Rows from block 2 of the text encoder of a small contrastive image-text model, named by matrix and row number. Rows with one number belong to one neuron. Each number is 128 + 32 x the weight over its row's rms, rounded and kept within 0 to 255. All counts start at 0. Numbers have three digits each. After the name is the row's rms in percent of the matrix's.
After each neuron's rows are labels from the 100 texts, of 14848, where the neuron reaches its highest value: "fires on" is the input token at the peak. Only what is clearly more common there than usual is listed. The data: drawings of small networks of dots and links. In brackets: how many of the 100.
# fc1: MLP up (text_encoder.blocks.2.mlp.fc1.weight, 1920x320), inputs 0-106
# fc2: MLP down (text_encoder.blocks.2.mlp.fc2.weight, 320x1920, transposed), outputs 0-106

fc1.184 090:206033153126190129175111129113124087104128201171153138181045089125144100083160110090173118130126128151131174115112154079118157140058126101123174143118138204129108135129165080131118117139096148140146147153128132143109057132152097152068052149118129087181129101188096145134157136131133104174111091130108082095128102107162173
fc2.184 008:032069183079087111124118104132128072118152126136123128126133110099113138137102092079111125128160093107126130129118103127130133145139143144111115146116106153131112138153147116077104124131128156139224121140136133137140126131141165094163117136182126133000128146127132138157106045093137211117104118134134141139127095128131139
fires on: "complete" (100)

fc1.729 125:111177085160149060183097151162131141075112170105112187111127140134126138097138086083121123162137142147140142255104231092140123181150108102161130139155146176070130125097132149094148160153108166122052128069177092179128134146135157136100136136136128098145163144111142172109117145146133130157147128063120134124147162202124152
fc2.729 198:144140105158150112141118087138137155109172188159126131124134123146141130101102155122198122168137131144140098173075149101174110186122138105128107140112123181131117200121136079131123126102146139112064152084175149133144162118125142121129149038177091116181158101122078185116138133067131123138087120086117168122132163128175127
fires on: "<end>" (56); "links" (44)

fc1.637 092:109145065116128139128097170135143047192151152096163128127126178109123119151124118069109069119113092152089136196127114119160127111176138090130158132109099175199145125144130137136084081168087136126101137105102096128099197148031123076126074217136160128139123114119109144159116170138127121133129164106130112156135085181138156
fc2.637 041:116122127122127075149158105197134129125140125200121109127090123091131124128131127082077122125151128158118073092128126209169139133140189172174154166129127117129067130073136139175119093102129130140175130080166128137125139113126079118114129112184203126137118127127120086132124081129137131127123128119121075128101129169127127
fires on: "white" (100)

fc1.529 090:106163109146150165164149119136191128108057145149178188139121117140102120122162166168115146101131116143154101110130127131117136135127136163141097143125169140142193130130112128091142106119119161146088131155171144038130088121057101169190144149190109172171128112077127110161066136152191132173129096104136122148113124124190106
fc2.529 013:135105189055075100096080122130129091126154097083163117128129163146075163117106024000198116137126109107169158143113125128128124104133139112128124141122076159051087108118134127146123153144148160121136142127114106099141090107147166121142131115117103128145138110117134139225166173147138107114069123129132162156148037126113228
fires on: "10" (100)

fc1.247 084:116111111134227052145098114121100129159127132117110138138155166081133180051151156128120155122110109125123103150066127052135129088122129092136125191109156053149096127134071123202163133131147116125132155166184101211128190133127082179121148114155174130186054129118151139109156086130182128122123128084144144119208162161104125
fc2.247 007:116146102142125119134163133142123161128115123091120127120129112136148132127170080194146117128160117000121091088143106115103136142118131192113120130122155075127126114125142139137132139114111131137164106143119254125123143103131127125106123133075124133022112135134186125145129096116126149129148115159128106124091145087111117
fires on: "star" (58); "6" (29); "5" (13)

fc1.238 103:107127087153131105148118128103128107134110156133142087109116148130133110129055107086172132124102148149136114160070159091166128130183110097179095135070179107120163100141158145130134142046138129118111154118102124132167116143149112138125112094136124161079122132154090175149119229100137049129159128123131129108143072200153126
fc2.238 067:130166088140168142172180094143146139169125178135127139118137116141169132119159149159116095152130128140120168044133136134128101154131120137123130128127159156153132170110121141146172150156121107117163134134131135000101134116147133125140116126123103090126043183117129117116159124176104149147144177211128121116127213123137058
fires on: "green" (100)

fc1.91 111:169150145121140120084129126115149108132101131180156209160161137196138104107118160073106140146100120144144130159085193126146079098105070150114086135115145178076134178201166137124137110114132107191079118111156104051176139167129144124114093076162107124162168114134171174141105130129190188157130173134152130156146094103148080
fc2.91 133:113152115133166105133172116136137133176106154160138139129100212156136154125133096072161140133134117118113137133122163126167133133132132094125118135131100149123151192145162171159112179119135076138117102101141123064101136173136125154098043137166126121154147141113128142131164148149143162134128176175127080092133136148135042
fires on: "green" (100)

fc1.476 111:167139173073095082102172116139100112126127197129153115196121149144179132121071070052155149125109048128137162138105137195152129074125168116134134144084093095100123132162128142129092082109145186138114137078102124245161119102111101146101067129149118105140147096128124140170163148140113103107108054133130136143120167141130117
fc2.476 125:074127067154149154233174122144157136158101117156129133103105117117165119146156146187049108160129122125102131103141120147093135134128117202124115106112136120163143161096101134130157155198126084126153114139170138031126127174137121110136131152160167122099104169119170080072132083121141154148135139154124119116126165130145085
fires on: "green" (74); "tree" (26)

fc1.736 100:182121122101089101116137125200129174067150156150107113086120101123146102125158126131192156104121040151143132108128145118181110207119128095161134128113063177160174045167134170182160104128123131209136162149104129179101150120169093138119062135167145147209129127087142056150142169163124133186226135094161131128071105131143060
fc2.736 020:128081161124121134150107118139129115114134123101160116123139125134124143128119116064093082126137112127136066207146114126139123118137127148130099145107097135119132173135132111130107108123133207143152137148128127135124129178127157090119139097198105132056129093110007141177100168087164106162104140127127135145137097112146129
fires on: "links" (100)

fc1.126 121:143117062049151124128124116147106126139145237132145120196102135145171136074123131131130065117061126129117113100131145103137062142133136138170178146116126196171134142133121138122126105115154178106131158126168110121156072091109139124165040136111172124102138096082113180167143160121130094127138136115124122164147142134157086
fc2.126 193:120116136124138128140063174191093113158149184143082134111079038135081117138102109140103132066129111088084104107135132180163119135136077109128153120121105130133112164130125134131115078083118132137168132123094092193202150098113144111167099086121121113083130055129120116116115107137145124124147130136130162129137156117143057
fires on: "links" (64); "<end>" (36)

fc1.88 104:141089199111136143103087150036072148127128083118145141195120173124118121133109141086142113073117104123145133161082130077089159115135118104178134084129144157146157149105139140129092146167152180072116100047108110159069099115119084130127125122096146108158189105125094101109098187090145127194088084050116147125146108162135156
fc2.88 153:101128110091133124126117117195123157130117073158150106128128077096101190117138141062136133157119116108126121165201079059112127093128108210123113134138047136128166144158128046116157240186123166102163143128125115110129128172141173119156125106135091152125158083128131113109020145105115120186089137128126118123130124123073188
fires on: "complete" (100)

fc1.32 099:137151145117105084144065107173088139129157127128084127130160135156117168099136134113110123107128080119145149111104166137131157171132134128159144129130068140139144124219135117110129155109127134159122128098182135129114136164118148152100116139118093098153096065124134127124138167105103183091147095092108085187105128109110110
fc2.32 075:135104179137120163111086083129141107134180123119214063121128143120147150125069129091125118209114114080174118137130108123134075042138142111129124022120130170108069135131134112109092070143140173125144135148130120104128122101119122115156169130184118129094090092130029154175076122122127099164049120146137170146162092116140141
fires on: "links" (79)

fc1.549 101:125105122138122088119093115199109132149155101151148116134140136139106135079114106136146087091105100118148125127155189138148146154101120127165132146177085147166173081168130105121187148117153129155099162099167155144151130123118117130087115132127111141202171117122111111111206109129108129147196077111135138120089154135133066
fc2.549 117:128100181121135163105083094092164109141155155129193107119115127116171125143058145133109117158121127124166105137128131149117115088139154111107125044115141137162078152109136100112072090132164136117150117134155130096145112114134105123192201126237143128093127124131032175131038109131160088123009132129151140146128075115157144
fires on: "links" (100)

fc1.225 100:192115123096164118115125136174130055141145124164131138120152132116064129129172073129109097099033118152170143087141132096167128141191140114139146137155158214132136134200122167134070087151130136167099091124129114142129148152078121128124125128139128158124127080008105094123113204188122109136096143089123059106093116156142097
fc2.225 141:128118163133121150194152119145161116062111098136126117122048130096116129138151121090085127162138158164094116146141115162074164118202145130131171129129124164138127121081112154145118125192125126129137120127130138113128140120115100121154146133135219122165128133112078129133079168124163133089072128037104072120111117159109114
fires on: "grey" (100)

fc1.682 094:124115154083123181120089112167123032136151098117089133214136153136145122118138121145113109097092095181164160134114153105199131081133179126142181154120122139189192114133139162139140069118130111128111164133169084101108112148114069123168127131120107124184128155097116127094126138137162099138170114094122092156117098173147129
fc2.682 048:130107162119116137134128062152149111099128115120116089097093129128130128128129126050117120131128128183095075128127116130138131133182139124126156127137158164134113128127151127127103064129128132147126120079143170130127204108119090130134129113127161126167121129118086132200121121126140131063062128085129122158105128159132094
fires on: "grey" (100)

fc1.396 129:099123115100152095111104175196119105095155133131127120075108203066096118153182096109105144129097109110113182139111135111148154105161131126130181128155091156141122124180106144197141129160105122150105121103147062049122138155136139114085119129080132122192167134048102106108151161143143125133153109102083099084100093188094072
fc2.396 312:096119117110124142206131164144148100063119113152129127105111118079104119143168121112078149197111146131114133165146117115062183084175139095127184137136104154138137081107093143131122141242117100127101088135133133103150127130112137119150168199116200145163132130113112116110104175129126129131109105077087042098113074162058123
fires on: "," (100)

fc1.616 110:159150113151135097129129113127142149065119116128135136118123154140158129063211194080147118128130117204108138127070127068134112166133097093133135146146127216142202062165127157144166152180136185163162103125175115099181188142126078146119092142066160141126145119125105137171115153033114129085096123085164130135174132157152136
fc2.616 080:136174206117147079120100196100116070245141156093095148129125119097120120154076035132091153102107119109146132065098118232126128069128129158092157049141164090136093165126155107133104118120124065145136122148077111144102138110130128132128125139148130107114097173133148130120125120156131149122154147204159130106133123095081126
fires on: "<end>" (60); "links" (23); "complete" (17)

fc1.254 100:053127119097127116168111141122063143139167200110156134113106123196115125127161131164102147156107128219141122122167122172130108106128140134114171126128236181154129116101132134114194096199086123099130094166087090109053105143113056128108148151083136136150140088087170102109124165119143121130140214124130119149147078136127141
fc2.254 074:185100169105119110063135125112142125116181129060222051134123143128205137139121123079157128141137122122163167101135070146158161128138158095120109113130120111098000081082133100124116127126142126136137095107119138125148127085125135129120158134128121129129134121180144131155168115177127129027119127157188148118107100130131242
fires on: "," (53); "links" (26); "<end>" (21)

fc1.223 095:118199121085152168152102156141095115184158143176079054113149085103174142091135147118108122122148123092141139092085166168130127124109107140135132150128157145141136145101105119209118088188117107155088136128161075120120125145084151112148116134077141156131156147132137176110177143144104157160152123116131117131161159110135096
fc2.223 022:130141210097158117100121087111131115132148128132197172104130121088130129122098159102137136180160114123138105156128129126133139090120123127089102129110072157119136134134141120107120150095154136078121130099133124126148108139129128128171176080255170133138136125136096151129095145109150119124098128123145155127137048130136179
fires on: "links" (100)

fc1.39 099:123109090129129081131059128125120127113129174133118142128142123097063116125104073093127057103099073136169127202127142134124201117133118099104145142153157106159152162133125178117151133163168074130043184079129014120109135148135149125122092104211151119162126114122119154091153149116122144133140114101135069152140133121158037
fc2.39 063:113130128133014111114081162154160163129063108147128098136117152127143158160097126116125114130137096128145147151122083140106133150134109112177092145127127115065124131109109139000142092166130132156158129141128126120135109132135144109101183192106114200100126133177143082149149162116134132120105143128130167131181112154126195
fires on: "chain" (100)

fc1.217 106:075130059072129116186114135187111081071145128103097091130105117165107149122131123074133127110105160197103148149134139119163142166134163115105189189156152146130191143090081156139186027148184140203069151114124144126127163142103135127171107128127175123137135146054074126129156186153130124074165135109144151159114120159150132
fc2.217 123:125135167124120128134138143155129097120131126131071122134088137111107139122123067002122114121122160161096124088140111136152127189157156126176178198137169151126128122094155203153125111107118127160131120057159125138131137106130097129140120099129147125212138140129135127141132116147122129042098133047118127138124134163118083
fires on: "grey" (100)

fc1.432 098:050178156166129110130092142129107074177208137192111095080110130131091140120126092073079150119107127138158139123122129089140153200154156114090226122179123161127176142164131117140223106146098136162046130100162152152145098152123165104124107204122159096142122123140123146132148135142120122129172146129116057165166081082122124
fc2.432 013:123180151089153120127125150123125104037109107106125122133127126153118128127148117096117107101128113133135127147107086138125178129154122124117128134120122147139143177134170137134112138101116127165070134128082134110103131195121133176064155126007168133134091124131098139137125148077130109195074127104144054131166100108142157
fires on: "," (100)

fc1.623 094:139197144117167183089052068129187109182118079170123159140146102121055204126155167103083139098063101172109180124095099080128130121098134101105132129129126134139173114130133180163115134101172097152134136165131114098142104132141122117150142219075124150164117080152101137139088181106095118179170111123184127131136165147137109
fc2.623 083:159047130111080114158168107108126138044152135087163126124140099129154107125110131229103104134225130128123112131125133128128191133139133134105108144093138133146081150073127060138086129128130121093116104130130231090186164128110096129110140115162117130061109148122135135164117107128151153127125151123125138154076086135176216
fires on: "complete" (100)

fc1.132 102:151088092118161122122116165115142152116112129078123118174103150137110135082122118128119068093100159110165129128127147103204115136124126080176185195189133207161137132136122108131092085118129200112124176200169100151087112123120128134071043080110164060111127117130113140137132166144104101127151145053126110141113135131180124
fc2.132 101:125101138102134126166085139193124116148148176136095147121096008129066122138128099179126135105128097083058126086130130158163136131128062101114146125127086123128074167128121133129083096094104124125146123125084105189189164110082147111166107109114133134065131018128119125147128113127142128121155129128131147127140128131140091
fires on: "five" (100)

fc1.326 082:177122136125082106137148094163127056139155136127128142130044174140133099107142161123177123060071096135089154150116115155072130131130140147137160117128164126068128131149185112158155124075111138092099163163070113088111168171085129121184159103139095174164105112096061063116096158137164147103169165085124128144079183070182130
fc2.326 006:143154125133105125116165117132128166116117000121141135150127135136156133116084120121173126078149127112119255113110136124114122136111136121144119160121087150097158131140101168091148195125084140119151142094128139025134146154138128126110093096116133117102101151151174145190141152132122118159138123130132185124141144102130110
fires on: "," (50); "links" (30); "wheel" (20)

fc1.265 087:166168133111112121106126159139113038090108151130189141113121149135124035164139113108183131143177120133160094148115174151117112159139129093109129130087081170115163129179149141165118203100119133142038115101127125119110111130098128068167113145129039111148160077158142194130135199061161119123126129090132119110137100132128133
fc2.265 050:133147142126255130145142099127137130150147170132137127147135127126189119126130120119131124130127131133118172092122134166130111132135131080129149128126136183143128229080161141172126164129116108128128132117124134077112147133168133122136129132182107070127105168117070144075163097191115121161135179183136116116179192131125037
fires on: "green" (100)

fc1.83 105:078140129110167124133087138119130085123101082163131156113110166130099072181166105124122145107098131141127175205147160110183124125141105104089197105129086150131175129148121126143104088166115106122096147107135049115097127146176132121153102119080166136146160119114120138195179147120115103134127127130117116102190083154101061
fc2.83 039:178161178160134103099224105109127162088128146098137121171153127132107129107170139151139130125140137122145129097099126138124096135140142108156103101126128124136123142097137108137142096037130111131087100133092178134073148105115121191124129094115069137124082139124120161119114131123126112156113168094128140140134142109150218
fires on: "," (77); "loop" (23)

fc1.382 127:082124190109185125159128123135131111153088086122171164113122120116077155096118122078134124099122147190115139217151181153115171127143155098107131131123106180139211138144172159172084138124158130089081154170111101152162108171110128077112128128126255142213096082148102151123110131101153115168115110052185146170161125148164150
fc2.382 235:172161150095214169139171046102159120123140156120139136147148116095161136122128162129164118148072185168124136119160137126132109092136153112151154118169141117161136151106198079189111159099129115072131123134124173126040185113143105162154138089144135113156084084128081136096126073184107100147125158128139067132132163130120149
fires on: "<end>" (100)

fc1.29 096:127127137075130084073099133111130067115113146171131151087128202139161095146041123040122159126087111133100187149118128119136085167179135123104109099171086170108171131163129135128207146133101173132058149097165068154150051165063146127131115131123160073157164130127126183168141190109122112133112096121210128105199074110197139
fc2.29 055:098141092172172149141126128131134185123105126131140113137125118133149172120156126122122115106126125128068127117146105121088075143135127143121151106125103148127147202112130133139151199146138144134147120139105121115127138217128138109134071137099113094116144184128164108058102142112126143162136183127139125077200166131150095
fires on: "green" (100)

fc1.313 096:129127159120130115122112127157144091117189128194101127191137198063127106094101125107184175134136080128119120167127157086177130114101095112157129177128121126135189203162172075114126106102170143107120124128066106131143122185142107122068142099131153084142105081115083175192123158106088123176046092141108128106216085140171154
fc2.313 052:019177082160141149137114129201141154137102123200182088123134111125125166124140162131086131128111126137127128110171063129083100132146123225136126127129122127146150140127128093124180195255126144129229124143133118053128124138148155090169128139104097141089113114127158075100081110117101128182128143187141122137201155126129115
fires on: "complete" (100)

fc1.171 093:121072127075137097145087194151149116153106136135138132111128141117140115112138072102119144046121154185099159134138144108127185128179131121084136142150139143126131129146139108110127130183128148187101148129127095070086147124099073122119102132089083120122127113104083130103133211143207099156186157058094142141137113150086095
fc2.171 025:129131142045125126128108193127133129086130130121110113120099124124128121124126105032129108101129124141089107121143124128158140148216128126117191137125128138130130187141154125134100104107139114150109147126095149165125150123108141150123139107133113121171053127118101160198118130127139121142126168124057087128095128113103139
fires on: "grey" (100)

fc1.72 108:128154100092122130133123137172129088095138125155120113111139139063119154127120067072078127097122122175111214098125132128185176149156077056079136131187110152119130129155164129134103058145151124129097128187137091129154167142110111138142082199084176107151118105123089119143146218188121132160133142138144077108102087157125133
fc2.72 148:176128134053140134134166113164134124077129110143073122125084081088129151127129107063128118152127132191073116074177096116147158154171113114163195137155136176125121162109162127126101122073127132115141123099102130141155199098126111146149130081074148127158073112134124128178112126128123153065126135129109097141100131149096114
fires on: "grey" (100)

fc1.349 098:097128149127104111136117188180161095103133083120145196135121161160153127149117127128111091153143089141131093143134194164207121116171132055063187148155148125101183146097149161128108159074128122122061156137117079073111085162100120135158147093095149147129133106147115156142154165139108100130156099089105076164148082195150085
fc2.349 038:135120185045121167128078225128122128000144131117138127163129000120157134128123123108127106124104131140127134129152126127123129134140128102129157120168127130129132122174176126129068136145125147167102127147099127139126128134125164128123174127080140128136106090152130132119126035127095067128127127125128095132182101129094139
fires on: "complete" (100)

fc1.556 122:128182137125100101092160129154092118160103162165145188107092168144097141150117104165156137147125091120181146187067141129123117125085111129062104114126121190110136188125196140108135119127165106112113096126132105131103128138105147148128108091170116129107152114085082137152208178101108151134151134150126175128199106148135107
fc2.556 268:127146064186193130125179078133136130142121178165133114130115169186171148107148128116164128191144118111140140123112145121136064157120119107143107144119116181128149167107128153151170196128122133143146134087160130034139143147191126133123088129170098099156106167117112155130150128164121131128112154183126126112131197120133044
fires on: "green" (100)

fc1.211 101:141115037064034130165121141190118112159153163136123124124126160168141093109115139083144130080128108132099148128126153141140152120112087083177150161119129204179130179135186140136125094081151146180103135131187124105130123125142073129132097115109150103089128115083081131189151161085215107134115093131168128136130151140153109
fc2.211 069:187089117088129124113132114175126129124138127111173129134127082129093144125138128156142128116155132127109125049158125108156127125125107080116140118142083137114075160097132114133030102032097171093192126117123139146149142133050119135186122104101075145043124000115116127173128111121126136124164127135130128134096126135137137
fires on: "five" (100)

fc1.97 093:129126077112140132185106108092123100117105116130118129087168141131096144147133138164153067120154142178093113146114123162185166114150079156156138156101128144136184147136143151199090058171153119148127142146144136125109104146100127156123104152093106165088130084013128127161152156114132070139164124090082150106154062128155118
fc2.97 037:127130146107127100198228055126136113132121115139149127156128132076158116138108101086197112128124136110096110070157130135140133083146124144201124227118136131115133136111146164250126163008125138125139146132098124160099120143107077121064116119179106136094132084131113112135157119136124113167127125114084064082129101115130160
fires on: "white" (100)

fc1.463 103:128107128097087127192094227156084137078163099092143116153133101136108175145067063191179109099141128134133116149124203106157102122112144113139165094095171147144134135145134097149154061128139144142089124149118122111117080185072087114087048109123125054163186130070114078164115121121180105173138146119103167142137126107177119
fc2.463 085:099191146129142087113164070109180150159087125171138127151152147065127144132168170137104189157123141127134128062114035166115136118126168129170116140138135038127101097076132129128161140144152052108153103131140113133121151114143074151112197229130137126143116154183200063092121046137102139166121109129175098120139157139112192
fires on: "white" (100)

fc1.489 111:145131113104066080115036120095059120190129138106209118129166167164166145119065163124070123080161092131163083081128125091097153080137143124143123122133149093182152083129128093153100160132173115099127139176093100171092157207168104144102122151179132123106176109109148157147108132139167145160096126111137123106078123158134177
fc2.489 190:133090088115114055176187106123128181152135127160166104162139140092168133154129122156071143124158146119108105107137113179130212109068183150156086153103077037134074116091129073165121130130133112090189124123171134109116148139091064112081133162202148131074160131135220079117137073125125155164141087128148092123102130157141176
fires on: "white" (100)

fc1.67 099:134205126128128118143065123138166094188081108155082082137161189153111123166179193111072145073079102141192135164118140140094137175123112123139130141162109090174128114143137185126186131136155100133035168064184064069131123071087131146136130162101146130140077104112124122127085140095133143140120098150152138141152160152146150
fc2.67 095:104066204055125123125124134107130122072149145128166126126113125085138125114108083074194142166153150072121101164173114125129143091097138125133139110094106129110122128091186133144026099103156133111190081153077157178126150122143139128155102100133128169061132099144128164187117122131131154157111146162083122105144051123124172
fires on: "links" (100)

fc1.543 087:138123140073128131151085088101067071108132161111074100136159087107088152129123074069188133098190113108061134104108102128150190168141128105103124181092100101141098182108144207149115114157098126160150169177114086167126141087101130111114118141095142110128107080188107152135205133163162132201124167106085087105137148112177142
fc2.543 020:148128145133129128127124136132132145116126122128112138137109130098111092102128136167135121203128135128130142000123168127118127162089110127161090124136126143118068147096036132000121133130132090123143090131134145113213126112139112194173161123101131119126130143124138132254118136117143129000077135122108189123115167132143148
fires on: "five" (100)

fc1.35 086:144155115100106113141086120146156151054102150136082159149097109122100073106121155111118105083110173157086128183125192128183166085091133128114183161068130124146182191114186125215069135136168151139109141154152144181115145147112144053145058145129136126182124124142144125080130172145129118137135136105158134177122135133141129
fc2.35 021:140128141125136152114213121128158121151114097135130120129128126131118148226112123129165125185141126112131141058137073119126130125130134126193102174129136095084118116107133123079124081109113126161188094118134147134133122113170136160095229255099123169119125131190146090132128114129114147097096142159130130099100114123085192
fires on: "<end>" (52); "chain" (48)

fc1.480 089:132127051111120084135129142130083130106164136127144138133129123133162122085114062103117159111130111104152139129124136155185136171174093128122193131144075089108131149145119142148066140151141171157101178166217133145131109134085129155052101155134175132122105095079142135118133140127129106173136135123125153139126108172141127
fc2.480 020:179131089121122099098164089119139126133124101104216129144157133128109141105112128104189129108168129125135141108126121128131118104130123126133128142134089139099125132094154131235126153064130151119206145120112113118119123128135124133137128066136083126110122052136088133180110108131116108145123127132147130146090125101120172
fires on: "<end>" (40); "groups" (30); "five" (13)

fc1.149 090:182111090111080156101109127143150116135138137153101126140165222140147119114135143113122160118099108164128144173127070128149170136157111167106147121148185129087139131100142178151064056160136185132097174127144032128126119189114126066160075145132156153146125077148117125133171195132099084127165108092121129084154169150120084
fc2.149 025:128137127100120102127111150133139101119180120098149132179136151129163137129074137089144000139127133134115129138125136027125141117119165094122239155131117153133150141119169136147104151142127173130119130089000174137116129189120101115113132080092131159134076114130069158200126127121102099132104136123129109131141109141133255
fires on: "complete" (100)

fc1.501 102:128073118127138157138123177116097177078138110122120181166058196119069093117103147102129090112118200151159240204120194087121110186058152042197114145120131132122127126161123138132174114132122180144115121184142109151089082143072116146116114109053126148152122111158123118171125142087124097130129121096160128128136150105160131
fc2.501 088:048130146146128134115102156156171128117093077138173077131127066018136141112125127110138163125133129098094124143151071130057109100128125141127127070117108075117148153109140095113118145192128155161143079144116121113124104149137181072149129129116152159082128128201156124115087104109093177164109121130132138135196095152111133
fires on: "<end>" (100)

fc1.70 118:095124150126162114092132113132081086186135179120196169134107136095162160164113099096168122125063121096165155168072164123172104147081131105102136172128090149081152167124131165139144175166148133128061130068117113131147146130100125112114132076144073112124128085099067113164169197152128127185144130127148157118217055157161096
fc2.70 200:125143053171163125128157090131131144186115150155141119136103166216146141117155127135128142146141103107123120079115123127120076151123130133129117147121129169132138153096114153152180193131108131138162132100153136034126136146175109152141080128137069076127126167114128141139127125141117130133115138186129133128131195123144056
fires on: "green" (100)

fc1.381 099:117102114085139087147125144152063078111130098131160106139131150148094144125145128092129091192146156153134128182145129040121121104103149142143141178140046183081141093127144142090082157119125202148067195133126101204119116159118108156120108120096114150128172084182131119117144180072118140141171136147160063145098118116125205
fc2.381 029:139000094128090147216129131121147180078129127095130129108161122122203100111130136168057075126185121116117115109137182124116143181124130132143110112097123121177094154120132130184094140134140115157136136131149197070119148141114103103118122101170119125125120160077122172138124020131136099114125145108100108141102160119222156
fires on: "," (100)

fc1.555 110:126139117113105068085113106127131117159193133111100155138129135077090130103131040106105077087064138137124131175134139130149167113148122106099208131184117181185158141087134128101075095129102151162104161118140077135166171160120082113120137181129134122111162078110089107149111124110104124116129112097146134099169136149118136
fc2.555 129:151118145113118155152130077144165126074129105136074117097090129112134121116144109042118125133139134206062109101152110133147136177193143126163174160141173168127122127127139162135118108122130131141121141089138132134158170088122104133129127117119169121203106129125110127161120125142137136046099132058097108138083132168109090
fires on: "grey" (100)

fc1.499 088:109094142118154167088078117159168114127121118133151119141120103147058143096082163126130135113159123081144161148161130127132104184185088126104109174063141154065153189084129118132091121132144142104103137098207130149159134129074130133140122081124182030139124130085098166204104136121144126128135088105126183110136118137215083
fc2.499 016:129136191092234137114130066132139120119146123135138137131137120094133128109069103043255121104125130132128129138133139129143129128150133093140151127123109203133153168124246144195100170092148137114134146098090129129127126111142152115133132012216093118147115098138049201105130111194102108148132124123155080093180123132130133
fires on: "10" (60); "<end>" (40)

fc1.106 093:153160143074140128134184105132144137127131120123079217109134094169106137125106108129128106137099149191114095140134180128160055128170089130131128173189128117215113156154167147204099129128140149128154108164159124088124065154054190138098087224151140049128163128192124116111108119057177085180130100073172120131151122183182128
fc2.106 007:143121239000106097086057226135127098126154143139132134131118130131140132127089119041150126103114234131143112148104129131128126122129118097114138119219106122114129107137153000108111132122134139136125115099129126121127192138133142232153117124136125134151130073142123146145138123133144118098124134135134084118170100136130169
fires on: "10" (67); "black" (33)

fc1.143 097:140111127104096168135082132162104101201135108179111129201100142137133089125075101140114080049142192102113115161185195189128141128119100111124143147077225136147132139098106126105109119122169130113123107131178118156077058175121124166118117104126139107149145103064026164116071130136199080137090148081136138128169051099182126
fc2.143 078:127073150111122127126094193169110117131121116137117107137124143072147155150021070070109114184112097123165170132126116135111120101104128129155127135124109138127117158175138098087101129188105145161151143146152124079142121121179166131122144185185124162101096158153151130140176110130126135129115118148125130144079083123071128
fires on: "chain" (100)

fc1.276 105:174117140157132116126120131122140116034123128110129144167130140110116142125138104104147096113099147163111155159103118140160204154166129120092159186142135209163115114194131126139094088125125134164056129128154102108125118149105075121124104155127144128142171080085083090112123178208141110098092110072141123184132114195146122
fc2.276 140:148114152107123149145137087160144127081130113139063127081057127104128113121135106064121126137141134195063109124145117150156144183179136129159177165134168161125123128121142188132117105108130128134115127075149130136174157075126112133133126110132183118211107129126102120145127122138144142031100134061087116143088136173111081
fires on: "grey" (100)

fc1.292 088:127183114159187140128123085106175109134101126254126147161137183076100159082181210121132119132071135212128136109133174134110081148095167091136127106084153141124204172179135128137134154131151099116050158125172118127096128112134084148132127139146154094181164159148122069094077142107061075128139105116120146139113140167141121
fc2.292 015:133034128127000127134146155106121148081128101030131129107134123123144127125127012130155120121198122040093136115134112108111149133131134175133130136124125113148113128130165181255114136123122122165134126188111165131109196133069127138076107136129103120075118147095159165227121121125119145142137143134119076114105087118127176
fires on: "star" (100)

fc1.674 085:132191125152193128099066106130136084184130118159075114180129129117168127104163159123102109138129052140126166178050112089140074088087129121116122127149126110167082165133108134068118128178137116126122175083141098085160184157151126159203144165122148122133155148125134137122071084184128128133154136089097134108169120129160051
fc2.674 012:119131116139051121137142131119074162119120118034132133100139129113134131128136000106152117128194120021091125088147103112118139130109136255148124129118127109132122139121135155197125136124128126129171128228086146145123170126083125133079095132128125121073108129106170138188130131123126144150164152165127088118105136075130163
fires on: "star" (78); "6" (22)